From a checkpoint of a small image classifier: 48-pixel images, trained on rendered made-up planets.
Rows from block 4 of a small image classifier, named by matrix and row number. Rows with one number belong to one neuron. Each number is 128 + 32 x the weight over its row's rms, rounded and kept within 0 to 255. All counts start at 0. Numbers have three digits each.
After each neuron's rows are labels from the 100 images, of 14976, where the neuron reaches its highest value: "patch colour" is the nearest of a few named colours to the mean colour under the peak; "lies over" is the class under the peak. Only what is clearly more common there than usual is listed. The data: rendered made-up planets.
# fc1: MLP up (model.blocks.4.mlp.fc1.weight, 640x160), inputs 0-159
# fc2: MLP down (model.blocks.4.mlp.fc2.weight, 160x640, transposed), outputs 0-159

fc1.330:112141085146093139146112090092138138126180145162108146137167065155129109148162103137137114055129056127166165087147076102127131133154140081070122144175125080191183118082101151131167163056179097114119102098156147127163087074122182182094128159116150095130123104152155152176125131137130161167107150122121134130188154128168142134137132170141116150089133141175111092128110099152086111152153113082121101090155107091103168110126073163134036179141177129064116120134153094099143045155170134
fc2.330:158110132085117118120066138125122146129131130076098174089056121119120136094104140164079110135136162152143136152056120164106127166116134190166168162114140163141090106146150176102139140105123156186198144137066091111129170091206193115091182100081102146159122146141123196106108151127177125160129161141112078108172092160139083108125097111110120140119098074130092144088124036124112125084138131157161160206133188103160104117113120155104139165111114153151162124112158111092149147108126048
patch colour: brown
lies over: planet

fc1.143:094139117095157128167047151127144095169114139140198164132101142102104150065124151159144073193104107125139138125111139158185061098105122162107171146134097115091103082104089128181147115054116157097104161153096137163109091136164140132133128130171111133140066118143099135084143177079155106119163127121127128089122110136136152154163086111098160122167082174112122138133104145101122170170131127034103136121088210162175177061095135197135066103099129144149177159123114159162138120096145101
fc2.143:071048155154087139117113062086088149096172140154131081143168115128089131158146124104128147115158162135136135163146125113081130154097084124159110189149150138176139202135108197099045153139149101109165137152145090142119135076140131126081131114131154135124223147200151141133111081148116090163105117165156086128128088116134108114097067105126138127145123155145128153093108124130083103147144126118052132105088179157147162109094125099149115063125132139075181151124195126138100084197171155
patch colour: white
lies over: planet

fc1.404:077096133131140093119143108148113151143146121112112078094094145143053089141165162153066143087113135125097120216178101105133128162178106143123136088145079124103168147083102131128110151129147084080166128132168070052067086163125125124136140160116136139179160124128136116190177154126161124125111126113114110127162077147109114143115091063120150102108084129164126092123150154172192149103121126132106102029126201127112125143068165135198132130112095154184190149102131123188116160113167119
fc2.404:138179166092138130173112123101081179113109088152110153121172077086180163083130120118164088065222107099082180108070119116117150146137102112074173095082131144175109118132122115147133125164149201190105113138127097187115093135120099125116095173138090152090091146144077127082090151146095168145124098097178140168134180181120127134089168126123148147157135105104180149091071095151105069177133115120137150180152094150136148140146078119118146125174133104110090148121153143089107167154164071
patch colour: white
lies over: planet

fc1.173:095113140117093092111119089132099187102121133169117137206139123117097109097152106188103112109107137152124126109098084133139142128169160083156082067149140177096095132169070169062169119170110100109182156114170081125151106151149195146041129183163145103129108144170140109140123163171128162147084145106141124137132115097129092188136116161153138139069114172124132104111146123139137101137107172087187183139152127112097183163156068066094078128063144141138124168123078099106139130094057137
fc2.173:173118136083146114152092183138130117142113092057158080152127128072167188149152133173144090143104158167110111143143117132109119114095113125119094100137124157209112176116127102135134137050143136115113114150100163125126098098061121113155090152121085160134108146141128152157140126101121183127112115162143147132148076102160157152121144170119134083140104136141218140130148181117122128142149108159101131117110141174106028091061117184054223099130114177086111131102188109146137126076166068
patch colour: grey; brown
lies over: planet

fc1.554:153069124143126038149148070093084126138187160113190133165114104128125128084031122119134117146126124121124111108093124133113161108113105112107124092144107072121090091117120104146105123077112125114154172116145103141116083096113074149189150125165198120131137134136166161145129121175144135077189158161121101098136130087108104122112133117104150116161162156084105174108101166093182218110192160184120120109193176122145112150087163144142174121109141188099150162169142095061118097142174146
fc2.554:144180142128132129107118227124156129211139132092118055121088160112145116109083143113122112090101181056166081129186092108155098149171142129165146128169074122149100167144087122123151097188117146093149096066197149150094143115174161072165137094117143117100144147121097126193116136140084062151111112124108114149110204135142110112153166139114157105128157133127173090194160139113156151145089087133127115092064123088115200077087112119128107103103141127149133145101146139171121103150099155
patch colour: pink; white
lies over: planet

fc1.81:118147119148120163137050082202124096112191121108132147108071183105125136159135128150100092123064091153136133127181165107153118104103150152109098108114114124123099122156072173105115194091144097069145081147117165186069100118166177081141135152111128163168121153197111074085154161114154058124152128125138128153120111125141203073134171097100143163130150051105111082075154117125073179142128143089141096161145133164168167108117161138120135151180114117106135138145115161166151166102126084
fc2.81:089095082126136144117143087115122102124091045122117111140143162155098163132124097102174122140099124104132208148135165093194136100231108099146132200103148133149131105086132199160057097155189056126141083170120092130111119099112108159125126129074132147136119158178121120107163113142106074128113109164135137138094152153107125137116052150133132147148132121151183110178105038102129182151129209090158139100141115156167096118153118164142127168132136115168087079145103154098102101152135136
patch colour: white; pink
lies over: planet

fc1.325:086125180062075163143136145085159142166158093130129138171113065095105165145132168155096116187101105110101147127172125110187109147094120156154145099165115177131084112134140109152141144162185132145103116104112085132117058155180125114145099072177145141114105113121125096211091145139167175098119130159104109173126136102162087167134168165147104120161119090113118179129085077114147154179169071078082129153113161137154092100121108099227082122112142088182148099159141142082131103079137141
fc2.325:139133093130103140107139081142180055126153075186057147082129170163105112138184137166102113139134174102111092103139122110117142091186109139088123117112158125137121125084109087102102133096134162140124138125167130136163166207107137109084195152128089135141102158122079173053139107145111123106113096149154185104132159186053167163103096150095088106128060130127071150143128166140159169131118153159188151101096121144096136173180096086074094155130105119140127131148185130105150152140055171
patch colour: pink; grey
lies over: planet

fc1.28:117142118170127077144080076154103128081162182104153131122107103191105158143095105098060110133100127148101156140142110115143208095139127160159137118130116148071155114073157152130172096052180092141118152135090158130091105123124152121106132133121135133184152101124188138135077114192102148174071166149145138092125134063151129126154084138115105094109139176147127148171070194141063107160126162150108076112143071092140132105156188165178096124142157091099162149116095071158100125191116106
fc2.28:157107124066115110134120169140126097163078149189148140116104142104147096048169111145132094133139142061130148144089103125142107105124138139103119165136178088148122152128122148107145103159089147116122129162141124150112141064165159151091140150176139128147101129124148147125173123085096115156172175073090179113134142083114126112097098173128113127149157060051114157160200095142182077097142151147065088140080130142098109147105117170054116152098145212162116159169088181174133199091105089
patch colour: brown
lies over: planet

fc1.183:163174089167130071137103181063110121122175103149140089090126125171146122137114163128125143120077102154142089128127069166163126124162105115157148134128188129110101118146143194155088096100156108083151130165115117138130155196101098085088118164069087058129083128122169176151142110181088121105144142154169074088124123113151148102105148103114131177119153143061115096116125121084124125114121166130093138133105064121174169172074158111112174177131053145141136092125157127179125234126102129
fc2.183:109135145116087139147122094134115169131157116118164139126040090105178114107186114173205091095132161143114107149149085097111125159127075124132155113145090078150143123122137129076120163150099149164131149241167097104124167086107161130183108154139177114127117140141089133173100153140103073161120114117150166110117139114134082185132083160158105050108096123072115136158114163141161168138170096132146143114092148158127119168149126115103032065179111119120065111158141077195114117122113144
patch colour: orange
lies over: planet

fc1.457:142152129202096087158141108082097087116140125056174135123112113126135140142137128137128090082113085129058094147170103089177117102115110158165156132156109176158141124097112103188118105112148130108079128118112146187137102148056121073136108146104157132104129103165141095137150121122147162061173083148157162106110171100146095182146105107156193100120111194177171140158121181078131102114120142073154064104099137166102143079105141126162164162100098144181126140166150065128064155141187090
fc2.457:111082149114164136087157158160130149095114113184140095133105163115137182179150109184144134137142243161136139185111146105145138109098101115163148164113129083119164146138074128180115103078079113106133180133103124114137102143165129075148147131103067081139079119143102116169112135156100096091137160094103084147147138214163106114107154171115117196100107107120117182088144170138095132183146131155114143147076124173128086073119059104160100120156101117143174150088117176130095081142086177
patch colour: white
lies over: planet

fc1.146:120159093173115143162129087089122167136143093090106131149140119163063155134154119092220077156123170092140109119128114149150077159176125148140109143136113117160143095102102255150146045148163143113098100103158121115129163146141136116132150098081140131194089139113107139128115176137134129087098129132134130080148120121130135144110135101112140071132120142161112149180136234116127109159072090144144109120130076166098099129143125064139080105112164154131043098118102139140176099117159120
fc2.146:139102148153130149134105117158141128096120133133134125110135131106159145176123090142121141109176133188134091105174077145130137159089143128079171163070120125149132159171140090094094160094129096171093149148091089054152155106057144131100104118179098082107081173154091123160217045105148107129140184142094147109127140141105119094081177165149109081106155133119105116099146105172161118120108124124118185160054179205116085133188141170144108128132097120121096154118126133174194111141143049
patch colour: grey
lies over: planet

fc1.599:108177144132068094147201147114085146123116149159135114163167088093131061194153100116123114092129140125145141124148098161162145137098134089093158080129171133144155139105138103174124104037112137122140070089158113120114109153119103149107088167096130174156132130141115170109138118129143194088135121099125149114105089138139138171106127152120105109129124061186204161079116152170079168098115096172143109105152100173131180090126105167040119207112148195157109095122164126164170150128071152
fc2.599:111205140117143093091149111132151113095140135098129145185087144138129131095097106164181154121068129126117118181093147146113173055147138116139123083087117204091108109082151148102143124083240135216108117147136109197110115119141092113150158088100080152175152204133111144127116175167109166137090126117154112147097087116109167144107131150120118160112134145163132074114110119138122075084160129088104159148089115200149090139148121165131163151126062142161116114124161098147094074162082143
patch colour: brown
lies over: planet

fc1.493:110191119100102111091072141170152076080142115135167157129080129125111168079131120122122104167110130127136131159106127075101098134140154189115171196156090136111119109148086198105124153040146191068096084147142129182116136136179146103129123138133116119108127141202099112136194105120144179112164099127126173107156112083154146153125073126110124167131097155105058084115147133124125128127127115061138150099107200080159188140088191115148054157138150120118154166134093127144139158099164094
fc2.493:107030108144107117128126094111090138096154127169126077149163143160156176129120123174132124146125202166132128137145154087122144185061111168069141140128130084121121147144126130146057136111182068154131150100131159082175140078154182123094121165142194118116142176148123170163121117120128059131142114126137101128167058149060124083126102069051162147109129116153134152135104137168080146159155135111073127145126148216149074117117113142115149083095118150133099143113137088133129124161197094
patch colour: white
lies over: planet

fc1.108:082113133161142112079099122150127099087118118161125156094121140151091165123090140041104086142102149131142165096145193141178066138149155115164070122091149071137124151089160156125111175126140099088146129110096145161108187118103129178167133122127060147131111123157149141108205095116121135131138214152150143060117119156126091131124114119145189154138231132192119135171147103140063147109133111146114185122126078167075174111107150120101130139121157130075113060106092141090123124166107168
fc2.108:166188113119161147122133113127130101159050154089107115185119104099094097171117158153144164152116114134142092114121125209127160094101186076131110119162142197124155043114137117080172075174115155147076136150134123125083189103172127119186132146144145110097106134049168169115107122137109120063083116108162146144120145097139137119129175157117100067128064155081149116128118119110208118138109136129120087149117153097136114170105114170129128146149189086135082127156144148117213135140184110
patch colour: brown
lies over: planet

fc1.5:071166161130136133133056110100135144131152100100151166138104176165112111103125145106136130127204112102172090145128141074121155146130155096148105101134063092132200089106138086162139096123127142116170132155099161142179119140128090150167126087120046202095074117156164152140104135129122116141133149128147164176158142164154103157104141094143072063096129144157117128068132136131112149127119106131054122124160198159003120116100079170115086101148167119106139182171137143131139157154085117
fc2.5:169105143111117137134132111149082130141085113192113045127114087091143125079108167128110181062103131140090182169151072108155087092083128114180132218132181102112084165099108148169111150158146101106082082135112105140130087133124138123146159115142179095191145163092145090137128089043130136117164055104183131138108127109117175116163166104170162174164138139124147113159150103182136102165154106073140120087158094061152109163126185118163136165125134132147145126114134103170097108146135163
patch colour: grey
lies over: planet

fc1.323:064202115121108167178117092152144083145146188147113159077164184101126131140135129105151198143050115157128106148108181117144090154175132142179099112187128102130168102111086166074058131078117116095122131133112180142095112103170134122102103126131107167123105109133156127112159134122110133135100179164088117080168098174176076088146130165158146096132159147088139126081100135111051101166118055052151121152116139141139137148167128161140096181095094149156146131087142141157180106105127081
fc2.323:134076117100120122137126128123099145133092132118068190181038080146137115069135097096101108167103090066126166205099073095087094108126061120119155166100158116078099089094120162129123120107161091131143141202158135121164171166147127148117133137087188152154122148142108140111088158110125140165101166140103131136219168107138122143148072093111138199139142161187122130179136121161155141117148189115121169131156115150087094151125139151194094123170101116145131130170104106136068131137092091
patch colour: white
lies over: planet

fc1.459:108151131168111102161089042133095089135084098146121119125123135133079193147137108143115071069112152151142124131092097151135072160148089120154059142122181179112144138150093194092108173042120118161119137098182116158147141155109117088098109127187157120137129120142156088163180138100141125103155134092161168085125117124116139149099180181118170135054149132123128126134118191148166140152137089119109137076160061194151177114079103091109113206157135089123094121116124109167145172125122086
fc2.459:157116114155096079086108126101159118129150103139147119165085134127103129104121115159159128083094141125118090204095113135123153173129067149098165125118140134138074126122163151107096040129165139128154137171134142108148193134098184142178083067090110152165104071160156118167196180121135086195108172129118107186121183120121104136131102101128157141186152158077197158138074145111115113133162130143129144119069100137123177151176125140080086071114159131119103142115111117170064180099072152
patch colour: pink; grey
lies over: planet

fc1.168:132154121125164108147123129148151078099106093156125133200110137118102124179117078111141136136099037083136104136114168122101142111126105100118107084103128097170178135142135178127109188084196112106128106094116175154100098086128184144106153166064128151149174097079131162156157108127112121069198099132125161078148121131075116154045142131146098065125143135169152081170151166178174079133139148099128103142124148057078172182114140145128086193135090144153161123162125094135120158163151110
fc2.168:100142071145130144105117074128098147152083091136158113165143153107141110175144145144101123119134131156142042187126147127159154151072134154179128156084168130117132152130106115087142136139087091092196171158111107103234128178090167144184118149126117128161124106219103120122122121139097142075104150107130081103098102099182159097152152131127136096103147074103180149150079094113100107105176173099158080116119102139109143128087095077075108176091117175152109104068182167172139111136144149
patch colour: grey; pink
lies over: planet

fc1.357:202164176122113118148098077108127094143066165103108166146117075089115115103140128156123138145119135151132159110091130157216136117125091123157067127176131153156096165083120166058173222145154064124123167140100153187110121169103178116095100161147144123113100179119143117117184098136129120136094162128176108130125116136110127107036074135192125081098125121160144089123164160102141126159125139052128108152134125141147089151094129143195119136067117116160137105171194102151133137149133105
fc2.357:144107132216147158159112122185138162105185102108046142151115116129134118105192099133083100163073119092150097156089115058141125126109201160060128158118123113181109152148109171113136120058115101160150113157147132136144108159121198102183101123088149122164159064108122114131165112139120143121085128177089139146087116113159056146151098098095145169123105095142081165110090196158136093101110119151127104128058107175099120128130137131171116073183161162092112108112118115128135097143131184
patch colour: white; pink
lies over: planet

fc1.430:153121130168143143117095134149081112084109109092100110130065115076139092094059145044162072131097130100146105122186100124192173138119113119085114130165090109108136118163131144182173119071148126149126197166208096171124165098141080080105110175132108115137125199171109096129162138133130128148174122184110150163199108114110109105148103135109123155082122208165144132124139136133129151120147114142085120147097165159101190088171113083160133176135122124090085132101206152111094116121124117
fc2.430:107172131093091112145124093108157078124074166116162117142157120138051101145136167154131128195166207116111077120087145193133157183163114140122154096133153122182144105083147132126063082118144125114141134107114132101165167129129188091172115122061136181097121089085145106152139150116087080113130130143118097116107141078158150128119119144122086126103187136140188097161152121077132137094156152114215128055078058142153140196092134129117100077163139111124141171089094144110102113094092142
patch colour: grey
lies over: planet

fc1.584:130131084174165118089096113153159110073140177141145151096085150154093112131104100100094082167133136185120127086089116119131149135135128145081166085160065140160062161106063170180121171086107152138129097155115136125116172090100118086097135145126132118149078172190074132137209153127117144140129155147144144099123118073157153143118165083123132099060122165122080062130117102152193136088102137089151138103169153148114141060140191114156126169191161105090081107146100121133165132144197118
fc2.584:112133131054125131137109113147108164064075100103127111134191157091109106137129152108104129063150164098092140105159112156151201154111139171106153124034143061141194168110149163112132122146124083154168125149084159118157144140151110116125152149151095242094130179106141187108158125072102074108144128189105145122167116056133142099115062161124169146142120115140183124135092169125133133114179157134101104117100135153134102149096141152133091044119120085130097172106135142139150150145152121
patch colour: pink
lies over: planet

fc1.637:172140176119112107073098077160166151163082121142144159092119113150140082154141148125169126090112152104176033160195152149078130111134195092107132095127124124111122087122124129105090169125158124119151144113072129089148136127116122193126099141157112160165156183088132071120185155082184160078137148163107100070165085159126121138105172156114108128154128176129090085121083154133084136131130131084112132143074110128040113171125107081123081162119127159097118129158121173155148188200100131
fc2.637:087149142104153155091105119085124102141129133115063108091154102145074166168119147148121112120100104127128147152090166179176124124106113065117142156143081135106098140161171100095167079064116153116132089176165149225113144160131152108092142124109118085082156147089131192156124152125089114172173136148128168055124162141050162146141132132134140140150141142127144171174119072103072127090177100104128072180186135102140167073160189122130123089126185096125155128175123111071124100172114128
patch colour: brown
lies over: planet

fc1.372:208126106082138128073049110107156097140154118136153152134036155144077129153155133106132151096118099100146153167137125185123144127103124131120168141125108155112168116079100083177163094123103115153093055188150132196132128142095181157097126134102170169124119108149111171065121055126164145162143113155091120159132102070109147164152143132116105108107130057123122109180081116055151133184163089121144099181188099169071125165090112151142131136152095119140135158154185115100126127135154115
fc2.372:078054143192124133159133095138124192141118159123136167111155046145119143105131148089151176122122155105173134131192114146143081172125115096084127130066181145089118117194158216069150136188110135110113154145126141113161156047122029154108163117125114080134139109129117115159180121086103166164147145083183117106131090136084111113112113084133159137089106179148136142110129116135109145141131161106167172144093157092128101104135121102087141116146096102101131174089120146194164084096125135
patch colour: grey; brown
lies over: planet

fc1.593:102163079191112164140026088114138142061098131158105161162127128139093141121120121106118095148064088121175110114114136145119080108117103163096157136086108126129168136106110210109079156077098118092087117201102137131146159169058163082160096155134143188145127106111098132139207176164153112128134115154132103114138115052107119082079114139112168171150189107127141127130145121120115149146044130083176112123125137135132103102152182153168099155153091122146128127114125169179155185109129139
fc2.593:115146125056134102112149109099148154098128065117140120152159134117140113143138109154152160108161174121138110142119145139167167219110122115123129125121140095101117149067037199171089102145143078165116165135035120123174097116089143150095141117133142152137091117216125096105176166122124074128139168097175096080149129134181111164082061182126151151128147128064165128118083142148124136114207139132171093128120110141092091123107115115156106141188113083093068127151130152164095153160110109
patch colour: pink; white
lies over: planet

fc1.344:077154177104159109054137176111178166172104099140076147104177095181078062149087139115133096137128169145092094138164145136139153123160144166091095121168185051105100152182157128169159122121139123135130105109139208160133101169099116157144105206117131137153123183138094124163173155121083105140174108138181124110126162109108113060132105166090148096064133064167052090127099116112152156129110107128109092154118076149151130126125127102097084167107137143105150159115145180152126145109099104
fc2.344:104150141143101124147104089142095160111139141127150119124136099124185172095089176106092181177065058104140218064141117112102130133077107106129119141115134140186101116121094103111104106089175081159064139145117059129128132137186126075137152086106138124103147070135189162113132139127143097177123157127111118216167160145110130137105123092161137129118155159100087134135134091144163109140172065126157191157113184119128137118161135152156114090155124095041101117179076119135127177103180150
patch colour: brown
lies over: planet

fc1.501:114121146110179095146090104140120149136132130161126132158121143097099177096114139139139088085100149142120087086102127124152061155074139138149139103123128135188117067112089172143137206079170095115083091112111080104137145173167074110111141135141041167153137125198129141111207181094126137110163149157141147130168113075067111176176175185115169121139119142134122084130142181101163177059082114148113131134129103124089174148065128086097131079111132124141053128122131105166139158126161138
fc2.501:104153147142105082112090175188068124122086163123127134118133188131126136140113125139106094130180138161120134175164107144094178145116116161089148123135109118138100139139172159146074081148116106173084160192057132126153121171089135096122159100179120113125105114137140096186202104171135066181081117128120100102066151172162255122080099111137110135124102146101137124128056113092123098143137107116111062114074107138105079131161145144101127123167137139120141144120099156200172093123110145
patch colour: pink; white
lies over: planet

fc1.155:175111067120126137117165100191061129162131163124095111090131118134114078099103124033117172043114102130155148140167148113233082178143116157134109117106123116154102075114131153131135171062175147147137138146133163152196072118144093070134144127086184158109162176120102142127088131120156175112160082052120146119152116174102134136140109114150150066158169093099140198140128148133099172133135115136111119161132154083123134138051112093149116106121151171142123129141137177141130138138141093
fc2.155:118118118173105140086137133103065108153041152140141165179179184127102114090171189066130122139071122103097149108164108134129093138140107159138143058117148141137105144087151064183137121146165113152116103141173107151095078148168106127135134085159114160146153102156108129097102151233129107134090075158155063172125128062140099077139182109126146182151135136137125171121123127141083100140166072131145124154099165095116159169062108108153131118135167171145167149105108127131170113133058116
patch colour: brown
lies over: planet; ring

fc1.611:148141118118144122119117059141108135136111136108128176117169152123106161100159081128138151186109081102205159135181137107151193108120121126160159087146103118144091105087100171163123110106184148153103067143109130129115096105124162083136142100133113152142088154127142100056094166164163155147211127153125165149132099074103191042117168087133079120116142057123152121136102140143101141155153195061125114205092131095129162108108136123107161091127140184222127145095124089108129103104118129
fc2.611:120107128133127125132173170163102127113082170098116140175102144143149094087118153088157168075123066160099167147089161112110126097135147128133110127061100150118138115184145120146168133145101131098188100161201124153117155117094144150117133165148151190136147117146114147133199154167085104133133150132080117131171098112075070106166144166146140102089103114139053147100134076107161110123133128173148092027195150110153094105056100181186134110118075084129142131134070169171169136090115121
patch colour: grey
lies over: planet

fc1.386:142142136161121138142137120095124164167180160107140094099170112163166137177046124149165135094119141093136091123129119145204094154070201116179130156138108157126070163120111069098122132125145141161138154138149084132161098088114102123100158142115170084161133113116159119128145094103086150152082154118059127114067098115169163104136070108110149103115058159148161093099135137106086127041115080143159105150095174137184148185102167146105097187154191176130141129152161108097076084118145122
fc2.386:163176151139120110142128211137110174119060119121117166104188203064127096143181138121134121084081146119159154153093155090083130134131105168089184131151182153093160082087115150097119066149091120078167164134106153137089156108119109107084106114099106152148114111128074123124079101077210107161129127122161154139132121156198159129177154196130123126140169076156132138160120181077135113080155129101135130121168119139067082108164126095136143140108110098162089086152135075145116094129170134
patch colour: brown
lies over: planet